A small contrastive audio-text model, trained from scratch.
Data: trained on synthesised sound scenes: up to three everyday sounds over a background, 26041 training examples, 122.9 epochs.
Rows from block 4 of the text encoder of a small contrastive audio-text model, named by matrix and row number. Rows with one number belong to one neuron. Each number is 200 + 30 x the weight over its row's rms, rounded and kept within 0 to 999. All counts start at 0. After the name is the row's rms in percent of the matrix's.
After each neuron's rows are labels from the 100 texts, of 14848, where the neuron reaches its largest size: "fires on" is the input token at the peak. Only what is clearly more common there than usual is listed. The data: synthesised sound scenes: up to three everyday sounds over a background. In brackets: how many of the 100.
# gate: MLP gate (text_encoder.blocks.4.mlp.gate.weight, 512x256), inputs 128-191
# fc1: MLP up (text_encoder.blocks.4.mlp.fc1.weight, 512x256), inputs 128-191
# fc2: MLP down (text_encoder.blocks.4.mlp.fc2.weight, 256x512, transposed), outputs 128-191

gate.383,172,128,112,190,218,198,196,208,203,42,201,199,201,204,114,199,195,201,150,201,193,183,201,208,200,229,127,200,44,209,199,200,201,200,195,200,199,195,200,199,201,200,204,205,230,200,199,203,204,202,196,200,210,201,201,199,237,199,198,202,201,205,201,154,175
fc1.383,214,200,206,203,205,181,189,201,204,212,236,201,201,201,154,198,200,245,201,202,189,198,234,182,2,209,199,201,187,201,201,200,201,183,199,199,189,188,251,192,200,181,200,200,201,200,202,200,200,202,199,201,159,200,211,199,200,276,202,373,197,202,200,162,199
fc2.383,269,199,195,199,201,200,203,237,200,199,203,188,199,199,185,200,201,201,200,201,200,200,130,204,194,259,177,197,199,200,208,202,199,137,200,200,199,199,174,199,201,199,200,255,195,200,196,200,188,194,207,201,225,206,199,198,196,373,197,201,194,258,206,149,152
fires on: "<end>" (100)

gate.337,228,201,321,200,200,196,199,199,196,201,200,203,201,200,199,199,200,200,201,199,198,198,200,246,199,204,200,296,201,146,238,134,201,199,199,197,202,204,200,200,200,201,211,201,201,223,198,201,200,204,186,200,200,204,200,245,202,200,201,161,105,249,203,172,201
fc1.337,172,200,197,213,196,236,200,200,185,200,201,200,156,200,197,202,137,253,200,204,200,200,241,200,198,200,196,200,78,188,200,200,198,160,184,200,200,202,200,200,211,200,200,200,129,199,195,197,201,198,203,232,200,199,198,200,194,202,201,204,200,197,200,200,200
fc2.337,274,200,198,205,201,199,204,200,203,197,203,340,203,198,203,199,198,202,203,253,219,182,201,200,200,229,202,283,200,201,280,203,203,199,197,200,197,195,200,199,200,197,200,63,200,257,251,198,204,197,120,200,202,206,199,206,199,207,180,200,198,187,199,200,196
fires on: "<end>" (99)

gate.147,317,200,159,200,200,272,148,185,201,200,258,200,201,197,199,287,200,202,199,178,200,199,201,201,200,200,203,199,199,198,200,202,200,200,199,272,200,201,148,349,213,200,200,200,200,200,199,200,195,201,199,200,200,200,292,200,201,200,200,200,210,134,200,198,200
fc1.147,343,200,193,205,199,278,151,196,199,200,263,200,204,195,199,344,200,200,199,199,202,200,200,204,199,200,205,199,169,201,200,188,200,203,200,251,200,232,51,231,203,200,200,200,200,193,200,200,189,200,200,220,202,200,315,199,200,200,233,200,206,200,200,198,200
fc2.147,258,200,199,199,200,266,199,201,200,208,200,196,199,199,200,300,195,200,201,200,203,200,206,218,200,184,197,200,200,199,199,200,200,200,200,201,212,199,125,229,198,202,200,183,200,200,211,200,202,200,201,197,200,202,387,201,200,195,188,204,198,173,200,200,200
fires on: "o" (65); "g" (33)

gate.361,371,200,198,205,251,199,283,163,154,201,200,201,269,200,274,179,237,200,200,200,200,200,197,250,200,197,200,181,202,200,200,204,200,200,199,196,200,185,199,199,200,200,259,200,201,271,190,200,197,200,200,200,200,200,182,190,200,200,198,201,268,200,200,210,274
fc1.361,424,200,200,200,129,203,109,203,220,200,201,201,152,202,175,200,196,200,200,200,201,200,198,200,199,205,200,240,191,200,200,200,200,201,200,205,192,201,200,201,200,200,140,200,193,111,240,200,202,198,200,201,200,189,210,205,200,200,202,199,173,201,200,176,84
fc2.361,240,200,201,201,198,200,201,200,200,200,201,165,200,251,199,200,200,200,199,202,199,200,201,200,198,200,200,200,200,200,257,200,201,200,198,205,201,202,200,200,200,200,164,200,200,80,200,199,200,197,197,199,197,204,200,199,212,204,199,201,211,202,200,200,202
fires on: "s" (100)

gate.417,293,200,176,238,304,213,184,201,201,201,200,200,198,208,200,184,207,199,197,199,200,180,200,199,199,223,200,200,186,209,200,200,204,166,42,200,201,200,200,200,183,200,201,239,379,200,199,201,200,204,200,200,200,200,196,199,310,200,200,200,200,207,200,197,219
fc1.417,207,199,202,200,201,249,201,199,201,200,199,201,199,205,200,200,309,200,195,200,200,200,200,200,200,213,199,200,199,200,199,199,200,199,192,200,201,200,200,200,156,200,200,200,254,201,200,200,201,201,200,199,200,200,200,198,348,200,197,200,198,200,200,201,202
fc2.417,423,200,200,200,200,200,208,200,200,201,200,200,196,152,200,200,166,201,219,200,201,200,200,201,199,174,200,200,200,201,201,201,200,199,208,237,201,200,200,200,200,200,199,199,129,200,202,173,199,200,200,199,201,200,200,200,79,200,202,201,200,201,199,199,183
fires on: "<end>" (100)

gate.400,306,201,200,201,274,202,199,116,269,200,200,203,229,200,131,333,200,200,280,192,200,199,200,202,206,214,200,200,210,200,189,200,144,200,200,200,196,252,173,198,239,226,222,200,202,202,201,200,198,195,201,211,200,179,202,200,200,200,264,234,144,200,200,202,199
fc1.400,369,200,203,197,151,190,201,200,139,200,200,200,206,200,200,142,200,200,135,225,198,200,200,201,200,154,206,168,145,195,263,200,284,202,202,141,203,140,215,200,200,200,200,200,139,211,202,199,184,197,200,200,200,232,200,200,184,201,162,179,282,199,200,213,200
fc2.400,288,202,200,200,179,199,200,200,200,200,200,207,200,200,202,200,200,200,107,200,199,175,202,201,205,203,203,200,200,203,256,200,200,201,134,199,200,203,191,199,200,193,199,200,91,200,200,200,199,120,200,200,201,310,200,201,202,222,156,198,221,201,201,202,200
fires on: "l" (100)

gate.506,157,200,199,200,214,207,173,198,200,201,191,206,202,200,200,199,200,200,215,211,200,200,200,200,199,201,201,200,192,200,196,200,200,198,195,202,202,193,200,200,194,200,201,201,207,197,200,200,200,247,233,201,202,148,202,197,202,200,199,200,263,187,68,198,200
fc1.506,143,201,199,200,198,205,198,280,199,201,201,200,194,199,200,198,260,201,204,169,200,201,201,254,154,198,191,199,199,200,198,200,201,199,200,209,202,200,202,200,165,200,200,199,200,210,199,200,203,198,200,199,302,200,202,197,200,200,200,200,156,199,169,170,203
fc2.506,230,202,199,200,200,203,199,200,200,200,200,221,195,200,199,206,200,200,196,200,182,200,206,198,200,174,197,208,202,200,200,168,196,195,200,203,193,201,199,201,202,202,198,200,200,200,200,200,217,204,201,200,191,199,201,201,200,197,196,201,200,175,184,200,213
fires on: "<end>" (66); "g" (32)

gate.301,021,192,204,102,184,213,193,185,207,208,211,192,199,200,181,183,205,192,193,197,192,204,207,217,197,200,192,199,225,190,182,207,201,196,198,204,197,168,199,203,228,198,196,197,221,198,186,200,202,177,212,201,202,198,196,206,202,203,196,201,208,184,200,198,185
fc1.301,014,203,175,229,203,194,195,225,163,200,189,200,211,213,253,203,168,207,176,230,196,200,238,206,203,152,198,192,186,223,196,189,211,192,186,212,235,227,205,197,153,241,207,212,177,194,179,204,198,208,216,212,196,195,229,234,209,202,211,200,190,203,220,216,205
fc2.301,026,351,186,200,206,199,195,208,219,184,209,155,202,194,170,192,184,212,206,202,165,195,207,202,189,188,195,207,200,149,269,135,199,194,203,222,228,197,212,169,193,232,282,233,192,208,170,188,198,210,217,221,211,153,175,153,196,217,205,207,236,192,188,194,202
fires on: "i" (45); "<end>" (36); "s" (10)

gate.476,324,193,196,200,200,200,200,201,212,200,200,130,151,200,109,249,200,202,149,297,196,200,201,185,195,200,200,200,200,204,192,200,200,200,200,197,200,200,254,200,201,200,201,200,228,200,200,200,199,200,202,200,200,200,200,202,210,200,200,204,199,200,281,192,200
fc1.476,362,228,254,201,123,200,205,201,178,201,200,201,215,201,249,138,200,200,317,160,200,198,200,240,201,200,200,201,200,199,203,200,200,213,240,200,224,202,184,200,200,214,153,200,75,200,198,201,200,242,199,200,201,201,204,197,200,143,207,196,200,200,112,200,220
fc2.476,192,200,201,210,207,200,200,197,204,204,194,266,203,195,200,193,199,198,379,200,199,200,205,242,199,234,200,202,200,204,167,199,201,200,203,195,324,197,97,200,202,205,200,200,200,202,197,189,196,212,199,200,200,202,200,200,200,200,195,200,200,200,200,200,205
fires on: "h" (100)

gate.260,235,196,198,204,209,200,200,230,203,195,200,200,200,201,204,199,130,202,200,179,198,200,200,201,200,96,199,62,231,199,197,199,200,199,200,213,201,202,200,200,200,201,200,200,199,200,200,201,201,200,201,200,200,201,200,200,201,200,207,203,99,200,123,229,199
fc1.260,195,199,199,201,234,203,200,203,202,203,200,200,197,255,189,200,199,243,191,202,200,199,299,196,198,200,200,199,196,201,123,200,199,198,200,186,200,149,387,196,200,200,200,199,203,199,219,200,234,200,200,192,200,184,201,200,200,293,206,207,201,166,199,353,198
fc2.260,357,200,201,199,199,204,194,130,198,199,203,202,200,165,200,196,198,201,200,200,199,198,199,201,201,200,202,338,208,200,187,194,200,201,213,210,207,200,127,201,170,205,204,200,199,204,194,202,178,201,200,203,206,200,212,201,199,198,200,199,200,211,200,204,199
fires on: "s" (46); "<end>" (31); "l" (18)

gate.142,358,200,201,137,130,200,118,203,200,200,268,199,316,198,213,199,199,200,191,201,200,200,201,199,115,123,200,189,200,201,200,200,189,200,200,199,203,231,200,200,208,113,200,200,200,200,199,200,200,298,249,199,208,201,200,200,216,203,236,200,196,200,292,200,200
fc1.142,398,200,200,166,189,200,99,201,200,200,200,205,353,201,213,196,200,197,199,199,198,200,197,200,179,129,199,200,200,207,200,200,132,198,206,200,200,221,162,200,232,97,201,201,200,198,200,200,200,256,204,200,226,200,200,200,236,199,293,200,200,201,363,216,202
fc2.142,206,201,200,142,202,201,200,200,201,200,266,200,314,200,200,200,200,201,201,145,198,200,201,202,200,165,199,175,200,195,201,199,200,202,205,199,185,200,207,200,200,67,200,200,199,200,201,205,200,201,276,200,201,200,201,201,195,199,355,200,200,97,199,200,184
fires on: "g" (67); "s" (29)

gate.309,256,200,200,199,199,218,200,201,249,200,200,107,200,200,181,200,200,203,199,203,199,199,253,184,200,157,201,199,201,249,196,201,173,201,201,172,200,200,199,209,200,209,202,200,116,200,199,200,200,204,200,196,200,275,201,201,120,199,174,200,208,76,201,199,169
fc1.309,283,197,199,200,200,200,200,200,276,200,201,176,200,199,162,200,200,200,200,200,200,199,260,197,198,193,209,200,200,200,200,200,166,168,191,148,200,208,195,201,202,198,201,200,121,200,201,200,206,204,201,199,200,214,200,199,153,200,185,200,204,182,200,199,199
fc2.309,261,201,200,201,200,200,200,286,312,199,200,85,200,197,200,200,200,205,199,200,227,200,200,143,200,200,197,199,200,200,204,200,200,200,200,200,202,201,199,200,201,198,198,202,167,200,223,200,201,214,200,200,198,206,200,192,140,200,200,200,200,205,200,199,203
fires on: "l" (99)

gate.499,226,253,207,122,165,184,198,200,201,200,245,200,111,202,313,199,200,199,199,174,214,200,198,195,202,109,201,159,201,202,221,201,201,199,201,205,172,200,260,200,199,201,201,200,201,94,200,200,163,200,199,99,141,200,200,200,200,247,256,206,217,200,200,200,199
fc1.499,206,201,201,201,200,199,204,143,200,198,197,198,245,201,160,205,170,197,207,203,199,179,199,200,209,202,201,200,201,158,199,200,182,205,211,195,198,202,200,200,201,200,200,199,156,199,201,200,168,198,189,200,200,201,195,200,70,199,140,200,198,202,201,241,200
fc2.499,329,203,201,171,198,200,218,200,200,202,202,197,293,158,194,201,200,201,200,201,186,210,199,237,200,167,173,200,199,208,133,199,199,200,263,200,206,196,200,158,201,204,194,197,202,210,174,203,248,199,216,199,266,200,354,182,200,200,203,204,196,200,199,200,203
fires on: "o" (85)

gate.247,299,183,197,208,198,197,182,200,200,200,301,140,200,200,201,287,198,200,200,200,200,212,200,200,200,213,200,200,200,213,201,200,200,200,200,200,189,201,201,192,202,202,200,200,200,248,200,200,200,199,197,198,199,200,197,207,188,200,196,200,200,200,200,199,200
fc1.247,322,200,200,199,201,200,239,198,200,200,106,200,200,201,186,119,200,200,202,200,200,194,200,200,199,193,200,200,200,200,199,200,200,200,201,200,201,200,154,200,198,189,200,202,200,155,200,200,201,201,203,200,200,200,200,199,244,201,200,201,200,212,200,204,200
fc2.247,224,200,200,200,198,194,182,203,199,200,189,200,200,195,200,174,200,217,199,201,200,201,200,200,199,151,200,201,201,200,196,200,201,197,199,183,199,199,166,200,200,197,200,200,200,202,200,200,200,199,202,201,217,128,197,199,199,202,200,200,200,199,201,200,196
fires on: "n" (99)

gate.109,262,200,200,175,197,200,200,202,200,200,200,214,200,200,200,200,200,199,201,200,198,203,200,200,199,199,200,200,200,221,200,200,200,200,255,199,200,198,199,200,201,200,201,173,200,200,200,200,0,200,200,200,200,200,200,202,200,200,200,200,198,200,171,200,200
fc1.109,248,198,200,223,379,203,199,200,185,200,200,199,200,201,217,202,200,204,197,202,222,199,202,201,200,202,195,201,174,212,199,196,200,200,201,198,200,200,200,199,196,201,200,201,200,203,199,201,262,201,208,247,202,204,202,199,202,199,200,200,201,201,240,200,199
fc2.109,516,199,170,203,200,200,200,200,191,125,242,200,200,200,200,200,200,199,200,201,200,200,200,200,200,200,230,200,145,197,200,201,199,178,168,200,200,197,200,200,200,199,200,200,200,200,200,189,279,200,200,203,201,199,200,200,200,200,199,202,212,200,200,184,200
fires on: "h" (76)

gate.78,229,200,201,235,200,200,204,193,210,210,198,221,200,200,199,201,199,205,200,245,192,196,200,300,210,198,200,202,198,206,250,200,248,200,200,200,199,200,200,197,220,202,200,200,200,205,217,200,200,190,199,199,200,171,202,200,200,268,200,199,171,197,200,200,200
fc1.78,287,200,198,273,201,201,207,200,216,200,200,200,200,199,209,200,200,200,236,200,201,199,200,223,199,200,200,200,199,203,200,200,200,201,200,221,200,224,196,182,200,204,200,200,199,199,202,200,200,189,229,201,204,200,201,177,205,200,188,200,198,199,204,199,201
fc2.78,267,198,192,289,210,201,200,195,200,200,105,366,201,200,200,202,197,200,200,200,202,219,200,201,156,200,207,200,193,200,200,199,204,201,200,200,201,201,161,199,201,199,259,199,94,288,196,210,201,200,224,208,200,203,200,200,198,200,200,202,197,200,221,199,200
fires on: "n" (100)

gate.32,165,200,200,197,209,200,201,200,191,200,200,200,277,200,200,200,199,206,221,201,203,328,200,195,199,201,200,193,200,203,73,200,200,189,211,105,203,201,203,200,246,204,205,195,200,202,206,200,198,200,200,193,127,200,200,199,276,231,53,198,134,199,132,200,201
fc1.32,192,205,195,201,200,199,191,211,246,200,220,201,64,209,200,199,198,211,194,199,197,152,200,201,200,53,194,200,200,198,203,273,201,216,200,298,198,200,201,206,93,202,200,206,199,200,200,200,202,200,197,201,199,171,237,197,195,200,316,205,316,200,205,201,200
fc2.32,325,201,201,200,200,200,202,201,200,200,200,198,99,201,200,201,200,200,201,203,200,202,199,199,202,236,202,201,200,222,317,215,200,201,219,279,197,198,201,197,144,199,199,200,200,200,197,198,198,198,82,199,200,199,200,201,209,200,265,200,229,200,284,200,200
fires on: "h" (100)

gate.356,175,198,200,200,252,199,192,200,209,214,203,201,213,199,200,200,200,205,198,202,266,200,201,200,163,198,200,198,207,199,199,198,229,200,198,192,201,200,224,200,201,201,198,204,209,201,203,87,0,201,197,199,197,199,199,143,203,200,199,202,199,199,199,201,200
fc1.356,190,191,200,228,411,205,203,198,198,199,200,199,194,197,197,196,208,203,183,208,213,211,200,201,200,204,201,200,198,212,197,202,200,200,119,195,200,189,199,202,195,199,181,192,200,196,201,82,198,174,200,208,202,199,197,200,200,202,218,200,201,198,199,200,217
fc2.356,369,200,201,200,200,202,200,199,200,210,186,200,200,200,199,200,200,200,200,200,337,199,198,200,197,200,200,200,202,200,203,200,207,200,200,201,200,200,198,201,200,212,200,200,200,200,215,200,191,200,205,200,185,201,200,200,195,199,200,204,163,201,199,200,200
fires on: "o" (100)

gate.453,306,197,200,205,198,200,318,200,145,96,200,203,183,198,203,168,193,199,202,200,198,199,199,203,200,303,197,200,200,202,196,200,201,197,200,211,182,199,200,200,198,208,200,199,201,200,200,202,200,161,198,198,200,200,199,200,230,197,283,195,200,202,203,183,207
fc1.453,331,200,199,203,198,200,293,221,157,200,200,201,199,199,203,167,106,200,202,199,200,200,200,208,196,199,186,200,200,200,196,200,199,193,212,205,201,201,200,201,199,214,200,197,199,200,201,200,196,92,201,196,201,200,200,210,200,206,272,200,194,200,200,198,200
fc2.453,195,198,198,196,200,200,200,200,200,199,200,187,200,216,199,200,199,118,198,199,201,200,199,308,199,200,201,201,201,203,200,200,183,198,201,198,200,201,228,198,151,200,200,200,200,197,201,200,210,198,202,199,198,76,200,202,181,197,201,200,198,201,270,200,200
fires on: "n" (100)

gate.65,208,193,204,243,224,275,200,211,189,200,203,223,129,200,226,200,200,157,205,200,201,198,199,205,197,192,200,200,200,157,201,302,199,193,224,202,200,200,212,200,187,197,201,179,165,200,200,200,200,201,200,192,199,200,199,181,194,204,256,194,194,202,199,152,246
fc1.65,232,187,200,234,237,243,200,200,201,207,205,202,193,208,229,200,252,188,214,199,200,195,202,215,200,198,199,202,201,194,200,201,201,195,205,202,200,200,220,196,199,199,200,197,184,117,200,201,200,205,200,198,190,200,197,196,199,258,227,196,196,202,200,196,203
fc2.65,248,80,200,345,200,200,201,200,208,200,200,200,199,200,257,201,308,200,196,201,200,199,204,200,176,208,200,201,199,221,201,240,200,200,200,196,207,202,201,200,199,200,200,200,200,68,200,200,206,200,200,202,201,202,200,200,187,195,200,200,204,249,201,200,202
fires on: "o" (56); "," (44)

gate.200,226,194,200,200,201,211,200,200,196,200,198,199,200,208,208,236,200,280,174,350,225,200,233,199,200,200,197,200,174,196,199,198,176,211,210,184,200,200,200,207,195,203,196,191,196,200,200,171,256,200,202,200,199,144,202,200,196,200,200,201,195,183,176,200,200
fc1.200,033,189,198,209,183,217,200,203,195,188,266,200,207,185,124,199,232,197,90,2,200,221,200,213,192,200,208,202,196,195,208,205,198,161,142,137,242,208,200,229,201,169,204,181,204,198,194,191,129,192,196,203,209,200,153,247,231,232,200,206,195,201,129,87,198
fc2.200,046,201,194,206,195,201,212,192,211,193,242,208,209,188,130,217,202,204,251,193,200,192,200,140,183,200,197,204,218,192,211,197,190,211,234,226,219,201,190,194,198,200,203,177,181,217,199,159,176,199,198,200,234,232,201,151,176,159,223,187,189,188,198,162,157
fires on: "<end>" (97)

gate.458,369,225,200,124,201,201,200,200,39,200,199,200,207,156,200,200,276,199,202,199,200,201,240,202,234,199,200,200,201,199,200,200,200,200,217,206,217,200,197,200,202,200,199,200,188,214,200,200,183,199,209,200,201,174,204,195,197,200,296,200,194,204,199,200,202
fc1.458,370,225,197,180,201,200,199,200,163,200,199,186,200,200,200,200,295,200,196,201,200,200,293,200,307,199,201,201,200,200,200,200,200,202,201,200,200,203,190,200,201,200,200,200,196,201,195,200,201,200,200,200,200,127,200,203,209,196,364,200,200,200,200,200,200
fc2.458,243,200,200,200,200,200,197,236,201,160,200,200,200,200,302,200,245,200,200,198,200,200,197,200,200,200,198,199,140,201,200,200,201,199,198,204,147,206,200,200,200,202,200,200,200,200,203,203,201,200,200,200,200,200,199,202,200,200,257,193,200,205,200,200,200
fires on: "g" (100)

gate.218,320,205,200,199,200,200,155,201,200,204,200,200,200,202,199,199,200,317,145,350,198,200,265,200,199,197,200,201,200,201,184,200,200,199,199,154,225,198,200,200,200,200,201,200,200,205,188,200,301,200,199,199,200,200,211,198,201,200,205,200,200,199,200,198,200
fc1.218,161,181,199,207,200,270,200,200,200,200,200,199,201,200,200,266,200,214,201,378,207,201,199,200,201,204,196,177,170,200,197,268,198,202,204,200,195,200,199,201,200,200,167,188,199,192,201,200,197,200,200,201,200,138,195,200,198,200,199,219,200,201,200,203,200
fc2.218,321,199,198,207,200,200,201,200,200,200,201,200,202,200,200,199,200,200,229,0,100,200,172,200,199,200,200,200,221,200,217,198,207,201,200,201,173,200,199,195,200,197,205,247,200,193,197,262,200,199,258,200,202,305,200,199,200,185,203,200,199,249,202,192,196
fires on: "<end>" (100)

gate.41,018,191,174,209,217,203,201,218,201,201,203,199,198,187,206,197,233,202,181,200,199,221,208,194,196,200,198,213,186,188,200,196,197,197,200,200,153,208,192,199,182,196,175,201,200,202,192,199,204,193,192,200,221,199,197,225,201,497,179,200,202,202,185,179,204
fc1.41,018,212,201,202,167,200,203,199,179,200,204,192,284,191,198,203,209,201,205,198,203,208,203,186,210,191,176,209,197,199,204,201,203,203,213,201,237,203,216,199,180,194,181,197,182,210,185,195,199,189,198,200,200,193,198,186,199,226,175,208,227,197,188,208,198
fc2.41,051,189,196,207,213,206,204,191,186,200,153,200,568,205,204,202,187,227,200,200,222,200,187,200,201,200,207,199,206,185,197,234,206,199,198,203,148,192,196,193,200,186,200,236,209,205,271,190,193,196,181,197,238,211,198,201,210,201,194,209,207,200,197,204,193
fires on: "z" (70); "g" (29)

gate.318,192,207,201,200,180,200,200,200,199,200,232,237,200,205,200,199,200,188,200,199,199,197,199,205,194,198,236,188,183,199,213,200,199,204,200,198,198,200,97,200,200,201,201,200,198,204,202,200,195,186,200,229,199,202,200,194,200,201,227,199,189,200,200,206,199
fc1.318,169,200,194,200,210,201,200,201,195,200,80,171,148,200,199,202,200,202,229,200,202,202,200,211,207,205,198,193,200,206,187,200,200,200,215,244,202,221,200,200,71,196,123,199,198,195,200,200,200,202,279,201,199,200,200,227,200,198,201,201,201,201,200,199,200
fc2.318,229,200,199,205,198,270,248,212,192,162,256,207,200,196,201,201,200,202,203,202,205,193,201,165,184,200,199,198,201,202,206,217,194,200,189,208,200,196,201,186,153,201,185,203,200,180,198,200,152,200,202,201,186,197,194,192,203,204,200,198,190,201,200,199,193
fires on: "e" (64); "<end>" (21); "," (12)

gate.167,178,202,206,193,200,200,200,201,234,61,193,249,199,172,83,200,201,197,199,200,196,199,196,200,237,203,201,203,217,199,202,199,201,201,199,201,286,221,183,194,235,200,200,202,202,201,154,201,200,199,200,202,201,208,207,248,199,148,200,197,204,201,201,200,201
fc1.167,207,200,220,199,200,184,200,200,199,199,200,196,200,199,92,213,198,205,201,209,201,201,207,200,257,181,201,202,211,201,201,201,200,204,199,203,334,204,202,203,199,200,157,199,198,243,196,199,199,199,190,196,200,198,199,254,183,201,197,200,200,194,199,232,202
fc2.167,278,300,194,200,204,200,201,202,200,200,200,351,202,200,200,200,200,206,199,140,200,199,200,200,198,181,197,201,201,205,200,200,200,198,197,200,201,199,201,202,204,201,200,200,200,255,196,201,215,291,325,202,203,203,200,206,200,200,199,174,200,202,208,200,202
fires on: "e" (100)

gate.294,259,202,203,200,200,199,200,211,214,98,200,211,188,200,65,240,198,199,200,153,199,196,200,203,211,199,200,195,203,200,205,199,200,202,200,207,367,212,193,200,200,216,179,200,199,258,183,201,200,200,200,200,200,203,200,281,168,198,200,200,201,200,200,199,201
fc1.294,317,200,200,200,202,207,196,199,200,218,200,116,200,201,227,200,200,182,195,200,201,208,201,201,175,200,200,200,197,201,198,199,202,200,201,200,117,200,201,200,202,200,199,200,200,200,211,201,201,190,200,201,199,200,188,174,200,200,206,200,200,204,200,200,237
fc2.294,303,195,202,200,195,215,198,198,201,201,200,106,196,199,201,200,200,186,198,340,200,200,200,201,200,205,207,198,199,194,200,200,200,203,200,208,198,201,199,199,190,199,200,200,200,200,205,166,198,81,80,198,198,200,191,199,199,196,201,201,200,198,195,200,199
fires on: "e" (100)

gate.503,241,197,167,200,203,200,160,198,200,200,201,200,193,195,185,247,199,202,176,266,200,202,201,173,198,198,200,200,188,204,159,200,200,177,200,201,200,198,199,200,201,195,237,180,225,203,208,179,200,190,201,199,202,200,194,200,198,213,194,202,197,200,218,197,200
fc1.503,252,200,250,201,176,200,199,202,160,200,200,275,260,201,272,179,200,199,274,115,200,197,199,244,198,187,200,199,202,164,209,199,200,201,201,200,211,202,135,200,200,203,182,201,116,231,200,201,199,265,200,200,199,201,203,187,201,201,202,200,194,200,88,200,201
fc2.503,199,198,201,203,206,198,200,197,203,203,195,296,203,160,199,200,200,199,361,200,200,200,201,200,201,201,199,201,201,213,192,200,201,197,207,194,325,198,174,200,202,205,200,200,200,231,194,200,198,202,200,200,199,223,197,209,200,200,192,253,200,200,159,201,200
fires on: "h" (100)

gate.236,302,198,201,200,204,202,304,201,117,201,199,201,190,223,199,200,199,127,221,200,198,198,182,200,198,191,197,200,200,200,200,189,200,200,200,361,201,200,196,199,183,201,202,200,200,200,202,200,201,218,203,203,200,201,195,200,200,200,201,200,199,201,200,200,200
fc1.236,367,200,200,201,204,200,267,200,78,200,200,200,195,201,200,200,200,199,202,200,200,198,200,200,200,200,201,201,200,200,175,200,200,200,200,342,200,200,199,199,172,200,200,199,200,200,201,200,228,267,200,200,200,200,199,200,204,200,201,199,200,200,200,200,220
fc2.236,234,199,200,199,205,201,200,199,200,201,201,199,35,196,201,201,185,197,199,202,202,204,201,200,196,212,204,198,283,202,202,200,200,202,200,260,199,197,200,199,80,200,198,201,205,200,203,201,200,190,200,198,200,201,202,201,248,199,199,203,200,196,201,197,282
fires on: "n" (100)

gate.68,224,200,200,200,202,198,198,200,204,70,208,201,203,201,200,206,153,200,199,199,200,199,200,195,200,141,224,168,201,196,203,201,201,203,198,198,199,197,202,248,207,201,202,200,143,201,223,200,133,201,199,200,198,200,178,199,133,200,201,206,204,200,200,202,136
fc1.68,168,251,206,183,194,198,200,202,200,199,337,207,205,203,242,200,191,199,197,181,198,198,200,130,196,198,202,200,201,200,222,201,221,200,202,220,197,198,229,200,201,200,200,203,200,202,199,200,199,199,199,200,117,200,198,137,200,201,203,201,194,200,199,200,174
fc2.68,281,199,200,184,199,199,205,182,202,203,197,199,199,200,200,202,187,202,184,200,197,222,195,207,201,194,201,200,198,213,140,195,197,202,221,207,204,198,206,197,206,194,183,200,199,204,110,200,200,199,199,200,200,200,200,196,200,200,221,202,200,196,200,203,202
fires on: "o" (50); "k" (30)

gate.171,218,200,198,200,200,199,199,200,255,199,212,130,201,202,187,200,200,200,200,202,192,199,247,195,201,123,200,200,202,242,197,201,188,202,204,188,200,200,200,212,200,200,203,200,120,200,196,200,200,217,198,183,200,254,202,200,182,200,185,200,219,36,200,200,191
fc1.171,228,200,199,200,199,200,200,200,286,199,202,198,200,200,150,200,200,199,202,200,200,200,200,200,200,194,203,200,200,200,200,201,145,190,200,150,201,219,199,202,199,199,200,199,119,200,200,200,200,210,200,198,201,255,200,198,181,200,198,199,226,198,200,200,179
fc2.171,235,201,202,201,200,200,200,340,278,199,200,129,200,200,200,200,200,203,199,200,212,200,200,200,201,200,181,192,200,199,202,200,200,202,201,200,203,200,200,200,201,200,198,202,79,200,208,202,201,224,199,199,199,200,200,191,122,200,199,200,200,211,200,198,201
fires on: "l" (98)

gate.221,022,209,200,178,209,199,190,200,243,200,200,202,196,200,200,201,196,206,148,206,200,179,215,267,204,182,221,199,218,135,196,200,200,200,203,206,200,197,213,197,195,199,200,197,202,200,199,200,203,219,195,183,199,198,196,202,196,199,204,206,233,198,200,201,191
fc1.221,019,198,193,198,221,200,205,148,252,198,196,198,206,196,205,199,201,202,205,204,200,191,235,205,189,205,203,188,204,195,185,177,200,194,210,196,199,177,232,183,199,208,196,200,201,162,192,202,193,211,202,196,190,200,195,200,212,195,247,217,216,187,200,194,187
fc2.221,021,222,200,135,242,200,232,197,195,199,144,207,222,227,179,199,137,208,201,206,214,181,212,229,191,200,280,200,205,186,229,200,199,201,116,200,198,247,145,208,199,216,220,194,212,209,194,233,223,170,188,196,209,215,206,259,172,202,209,202,186,195,214,194,247
fires on: "n" (65); "i" (20)